A small image embedding model, trained from scratch: 20.5 epochs.
Rows from block 2 of a small image embedding model, named by matrix and row number. Rows with one number belong to one channel. Each number is 500 + 50 x the weight over its row's rms, rounded and kept within 0 to 999. All counts start at 0. Numbers have three digits each.
After each channel's rows are labels from the 100 images, of 14848, where the channel reaches its highest value: "colour at peak" is the nearest of a few named colours to the mean colour under the peak; "top examples" is what is common among them. Only what is clearly more common there than usual is listed. The data: views of escape-time and Newton fractals. In brackets: how many of the 100.
# convs0: expand pointwise conv (model.blocks.2.convs.0.weight, 384x96x1x1), inputs 0-47
# convs1: depthwise 3x3 conv (model.blocks.2.convs.1.weight, 384x1x3x3, trained with AdamW), a 3x3 kernel
# convs2: project pointwise conv (model.blocks.2.convs.2.weight, 96x384x1x1, transposed), outputs 0-47

convs0.229:471566475511555598561562536566428528442509484465463487463547647495479530423645507452487458447512471508524556492502454538546522392555604492478535
convs1.229:487511506529615569457511538
convs2.229:446537412422539513489542518562475502499440541517465474529473505520341460407513378494500462503603507422598591528500497519548527567489464489578546
colour at peak: green (26)
top examples: vivid (98)

convs0.311:516437487430550486554547554524524455451593567431505432520506554464453589475403527541552521522555543500582484471493518524538442511601502533428517
convs1.311:473398438489471424495477511
convs2.311:464619557562426476482506543611422558514516465459491509517519527522473497490474519612616491470478520430599444505447466469477560495468499577542509
colour at peak: brown (68)
top examples: warm (72)

convs0.0:534484575522540441492458563547492588521471514530522513414418474460585563549628526490463451522513486463467459469487560569617545413551516518506416
convs1.0:484501476511515474549628544
convs2.0:527452460534508439442534589515529452530378473489491523497422393511488494570445511500405460428505593506478545574535508510429463510467470495497439
colour at peak: blue (26)
top examples: vivid (90)

convs0.383:565516452517435483446588491527423476474496490501481500542438564459477553490501468523487482495501536464550499469586440421516513411497472544641496
convs1.383:470591523556520444566462489
convs2.383:447476497562419511429522473531400618476433530460430466512507518457567488504585456533503495529503544486535468481431457408473525514508556516554624
colour at peak: green (25)
top examples: dark (59); vivid (38)

convs0.231:427497456475602523511560487541548492486498484493625495462374480454507462538505541462486380445546495439539561597536425555483435476546482551435511
convs1.231:492530510546520586493436415
convs2.231:633486523500513520442424505470589542455572558495595472575482451477525490578586558455527576485527465491524452558444505441465517474500547519524557
colour at peak: green (39)
top examples: vivid (95)

convs0.264:416477475510547555528532479503442435442465536461398471527519535488477511505570541450442398543543509414481559403479433474540437429458486485541537
convs1.264:475545486548604512509577519
convs2.264:463521538489531516527528406564452441590412489487407394505566442461451456500595447517412563491570445419428493591583479512463479471504461416486544
colour at peak: cyan (25)
top examples: vivid (97)

convs0.209:445509572507490546494537500495418544501469489524412531486557598513440569512509404503383414461477565486552431531475435516593507421481493497470510
convs1.209:567570507484536409548511529
convs2.209:576559469533581497546540459541523438481490633548389500511535550501410548513513502451523495463474441539504483532505522469418647504476505423480557
colour at peak: white (28); pink (27)
top examples: pastel (87)

convs0.269:450474531530494532452456458512453408489473543556498474503461585600522530491526554520446468561534411413443511540551512541463614420523480498530549
convs1.269:491519494536629521509559501
convs2.269:411496489418436526560550390517520479512509518532493466525535540495508598563533505411539445501416436421570554527528493552488558418459475502574577
colour at peak: blue (46); cyan (26)
top examples: vivid (97)

convs0.100:540371528552498467490541416521517497493507530481458511543479475460479442473520512523406576495465444432500573517515397523604453466523446600546495
convs1.100:488369436486520520492495497
convs2.100:553538408452511518490507540545559584465563501452558578503578510498620513479548488434561447540466523463505503407547419490396447557595521451460603
colour at peak: purple (50)
top examples: vivid (96)

convs0.343:370534529441577465534480434623427510499493528494527539450549611424507510574522535453631516501559567520459523503461529494534483487396502610449513
convs1.343:415487524510519469414469432
convs2.343:513526533535497405478433581558455474509549504550478450494395513476468461468407535485594485494536422559506436392612533500439485490575565558521463
colour at peak: purple (27)
top examples: vivid (95)

convs0.322:506445542550436511505503508473542490511478514383518413470507521439500479553425413524517415444528489520503574498419537531491403477499542576485442
convs1.322:578560496534527492469432427
convs2.322:486475517453514561532516528585377464491427547490554431493527501533547482560550514566420488454439429518501507493473414528531412407558409491536477
colour at peak: brown (53)
top examples: warm (56); dark (33)

convs0.76:442481590437491501563475480589479412505554591571435561457511495526473434431524496556407484551598463404545546503402521463532450478445458546549495
convs1.76:507567512533613536484546482
convs2.76:496505487411446513530538489484504462399506568460444479537451506554421568526489533489515496507500587511563404523498581519419484497483445419545549
colour at peak: cyan (33); blue (27)
top examples: vivid (98)

convs0.355:547411500505457516393526533492414493501475483528461418430484440468388478512464453528427495471454556532440555434483516472551483478618491395449471
convs1.355:521619480530567524503497460
convs2.355:403456461482480597475565466471555506519533546551535457488508516416511551506448534479545538400466420566442450556513434472491532596466544463478487
colour at peak: brown (53)
top examples: warm (45); vivid (36)

convs0.304:456405456530447556525417518594581428549543470506532491482493375521529586395489448528461503439522500499425468407474522528503529624454441484525495
convs1.304:483433459413497430492444481
convs2.304:462374498517513539477503514493509583544544612529551479496555525541367601418423435491550437457465519500451512539522525559570503523436396586557522
colour at peak: purple (50)
top examples: vivid (95)

convs0.282:490494486421448573427456500476481524568407503534407437402431484501457533498470486513538458516564443463454447466470437430577475475587522470494442
convs1.282:429524532456515484581435449
convs2.282:448580514505437416480440473559414584515511460487543529586472523393551480504538517413512530490486475519490541492547472503562439497559494461436463
colour at peak: blue (25)
top examples: vivid (91)

convs0.283:463585562614471571456469442532582463569550486479374467478460414568536611439468499527558416499473478572472408507433475460562539507458463487435467
convs1.283:424453551437474537452513559
convs2.283:549479494463542465489473579515499563437518455424535498527522444519422558512553425484580356475436548454508399402477554511591520486563554512425483
colour at peak: black (72)
top examples: dark (80)

convs0.277:454602485520458506552451573543453475484472489555470451500513559639542546617462415540455452541459474503582531484490411455425569461457473474487507
convs1.277:611508492546563548489466521
convs2.277:443489407507475591500591519516411454551414583496513457425512483524511468548393537547563545511566459457400560494453495535496403464479513423526559
colour at peak: brown (65)
top examples: warm (96)

convs0.238:527439466457577517527515497498566477495497506540535456548440494537463528471471504495594464426497466519542591506489472553498520525511547506539469
convs1.238:500438474421483443426451516
convs2.238:567479566607461570477518384605493468558507559404569446458400489497492525463493496467510498399515530423475534468508570471460488507477491430512529
colour at peak: black (72)
top examples: dark (71)

convs0.119:596479450547535551528554466468485501550544474607573612518430545505452520385490546574460503561500535494449532519529513461477545431607486466528380
convs1.119:510415497544544517440420470
convs2.119:509464484547491411498518489620493503509483446569427538488553443491385511558400518503575502446484459471594477494523384485426576520443475478489543
colour at peak: pink (50); white (41)
top examples: pastel (92)

convs0.265:510521502502637604544457521497449475478494385529508445481453491525572433464538511497469519422475487450566552493512522413514576561458525503457542
convs1.265:582539454527486496572573472
convs2.265:565488497471493445487501551580597534525460473419494509453531486487499499434517483463415478469432491506551570441518576537479481496494397558467492
colour at peak: blue (26)
top examples: vivid (95)

convs0.295:612491501464494481441509460493503611530424473447516510512572510582523530476506456538502501444555524422528552581467533400500472419513392523555489
convs1.295:474591438501502553553486563
convs2.295:547413515491508464506527495471418445475470489466554571472420461548439468562412446488477455520512499461496504484487523527470485418445455536571588
colour at peak: pink (30)
top examples: vivid (47); pastel (46)

convs0.30:578401479464546528587473518492563522501508583471470498480473429559436538398531459503526525590498427482531538547529491506522485483501443542477536
convs1.30:548510504518553497547613546
convs2.30:413407430479450492458558464528499479508596566516450490513400577526481451477569412505485492504480482488519493570570599422472470478401491500515549
colour at peak: cyan (38); blue (34)
top examples: vivid (62)

convs0.296:465420442545503488620434513455529432544514542477526547651507490493490458529527490583524534524473510613524496474492511573503576398475463422512518
convs1.296:468479494519512515358510506
convs2.296:443478438507517539518485543435493492534463560505521469538479490541518553558466467495415606534414423505474561412471357481496513572586476492535466
colour at peak: purple (63)
top examples: vivid (97)

convs0.364:581600549530577570610462529521476502552479645479553517558514526505473567559511433559482513512503479531451570460419508486502557505501504497539500
convs1.364:468460534518565485546601461
convs2.364:514427510576528480628563487519525519659542520422503547375518512513575418488440584555487439465455552489503541494478479538502512553466570463512478
colour at peak: red (25)
top examples: vivid (63); warm (35)

convs0.66:449515463502520522513546528533495574512529593446515518433515552485502508471477529477427569506432468526537414513515444514495582557539575536460595
convs1.66:533567565486547482457426450
convs2.66:487503481458469557328519452459513533536361446542499444613554440475480464475545449496483502508506495470501458447422550455576466473528473445494448
colour at peak: black (88)
top examples: dark (61)

convs0.316:475513570509485569514487538540489526576426476480465421416491538487418496518445515464470532406565441499490523524486440427525553471532472483628418
convs1.316:565541549503557588547510530
convs2.316:589400488386481551432488486578503495452520517543616532470492446457442446595556427468487465504463506574484437455476516453468435563498572567559488
colour at peak: brown (60)
top examples: warm (77)

convs0.214:457559515491477409562477502552481482508560489461386444487563465464515487551446442495566492408457501424495566442541500479494652480475507471472492
convs1.214:576418478511550562459516466
convs2.214:493511502544493429521465458525531448501475444441529542498613481536465459495533509478503456607435547553406517497494564428475489597553484435593502
colour at peak: orange (27)
top examples: vivid (69)

convs0.181:528512525542484490573489434566531593425423422541479601627499516568581589333545537456488483414421490480581441544495514560477487494500447393495439
convs1.181:387479458495554519451465473
convs2.181:493467543508462500443531465498492497563561399429516471480421548556440439438391513573496538581561443525499546465561549523532527453485547343477423
colour at peak: purple (31); green (31)
top examples: vivid (100)

convs0.9:497531553582417492443512505544495501497508449493623500423518447531392520532523473503559496461463596450496491520460515400454520456456453455435475
convs1.9:488458511508455549534574597
convs2.9:496452527536404535513420515495481492554580542433591541467582523513537570479617505473406594521486548455470559499454439513374477462494451547456516
colour at peak: brown (50)
top examples: warm (52); dark (34)

convs0.216:486438486555495527398519546463522587477461474383582422479486475515436460552509420522512453492593502478482408428471447487436457451486452474557466
convs1.216:483428450521474506606459479
convs2.216:481533482558581571486466488505534515467483525538477596558415459511416503417532511507456465550464512534501515506455483562473405458448500512596591
colour at peak: white (32); pink (28)
top examples: pastel (96)

convs0.132:529529457525528416498508452460598445532505481481557476454511467571539505490535484451581518479467452501490635392413467436559497489570427525494560
convs1.132:482551476523585395502484501
convs2.132:466490532475515486530573439333485555562541519580432544519532520439491506514424510609453455539520436427464463382497394496457479491503447483530459
colour at peak: brown (55)
top examples: vivid (88)

convs0.106:525476502506527459534472530464475537517508498526492552514519497490519457613452514436460501410486408639456481501491440550426551553459473516588506
convs1.106:548502480525493540588559579
convs2.106:489513522437489518547471554553446464455457600551465496591571433488415517566472503530465490479566519527471539493507594522480453483448590439422406
colour at peak: grey (41)
top examples: pastel (86)

convs0.23:511499416492353582475516504486406555531455414555517399500542566544543446519425428467469412475435488559422548464455496543535448519535471552424507
convs1.23:590569492559540504450510457
convs2.23:415472579561501573551448548501496500550502485509563435517564550429413465502587517570576548463519532534436572530506488451632509463493451483460434
colour at peak: brown (69)
top examples: warm (84)

convs0.50:548462431516614513554452434425481439504540534494492457489446494439396468637533531564509482496544521489521421474464477559584427460540422546476534
convs1.50:445411475498508497544591476
convs2.50:498534566582444581535461579434410539491579500404539569537555477471527458464467443487516501452552525494463416556517524478476538505494483412528537
colour at peak: blue (27)
top examples: vivid (67)

convs0.249:500481553505515481496442607450421497434467544538533511585449495525562592534519497414599464553530520493483581475517440506528456530573583547473470
convs1.249:552535441603560504518501524
convs2.249:483488608480477504539458539498463482436556475460536564522564477477492447531505533580459537487539510455506477447477513487509577411464591625487540
colour at peak: brown (51)
top examples: dark (65); vivid (35)

convs0.105:400492487438416520579523493454586499464478497517418465418452481466551437475483437499552560483585511503526415482470483562472511486588443494574537
convs1.105:506459481565466434548499409
convs2.105:392539480535559456502439431564508521465442495406474468485539608460439560449459551488555499491427492560449467564473490562472431480470448571444485
colour at peak: blue (28)
top examples: vivid (82)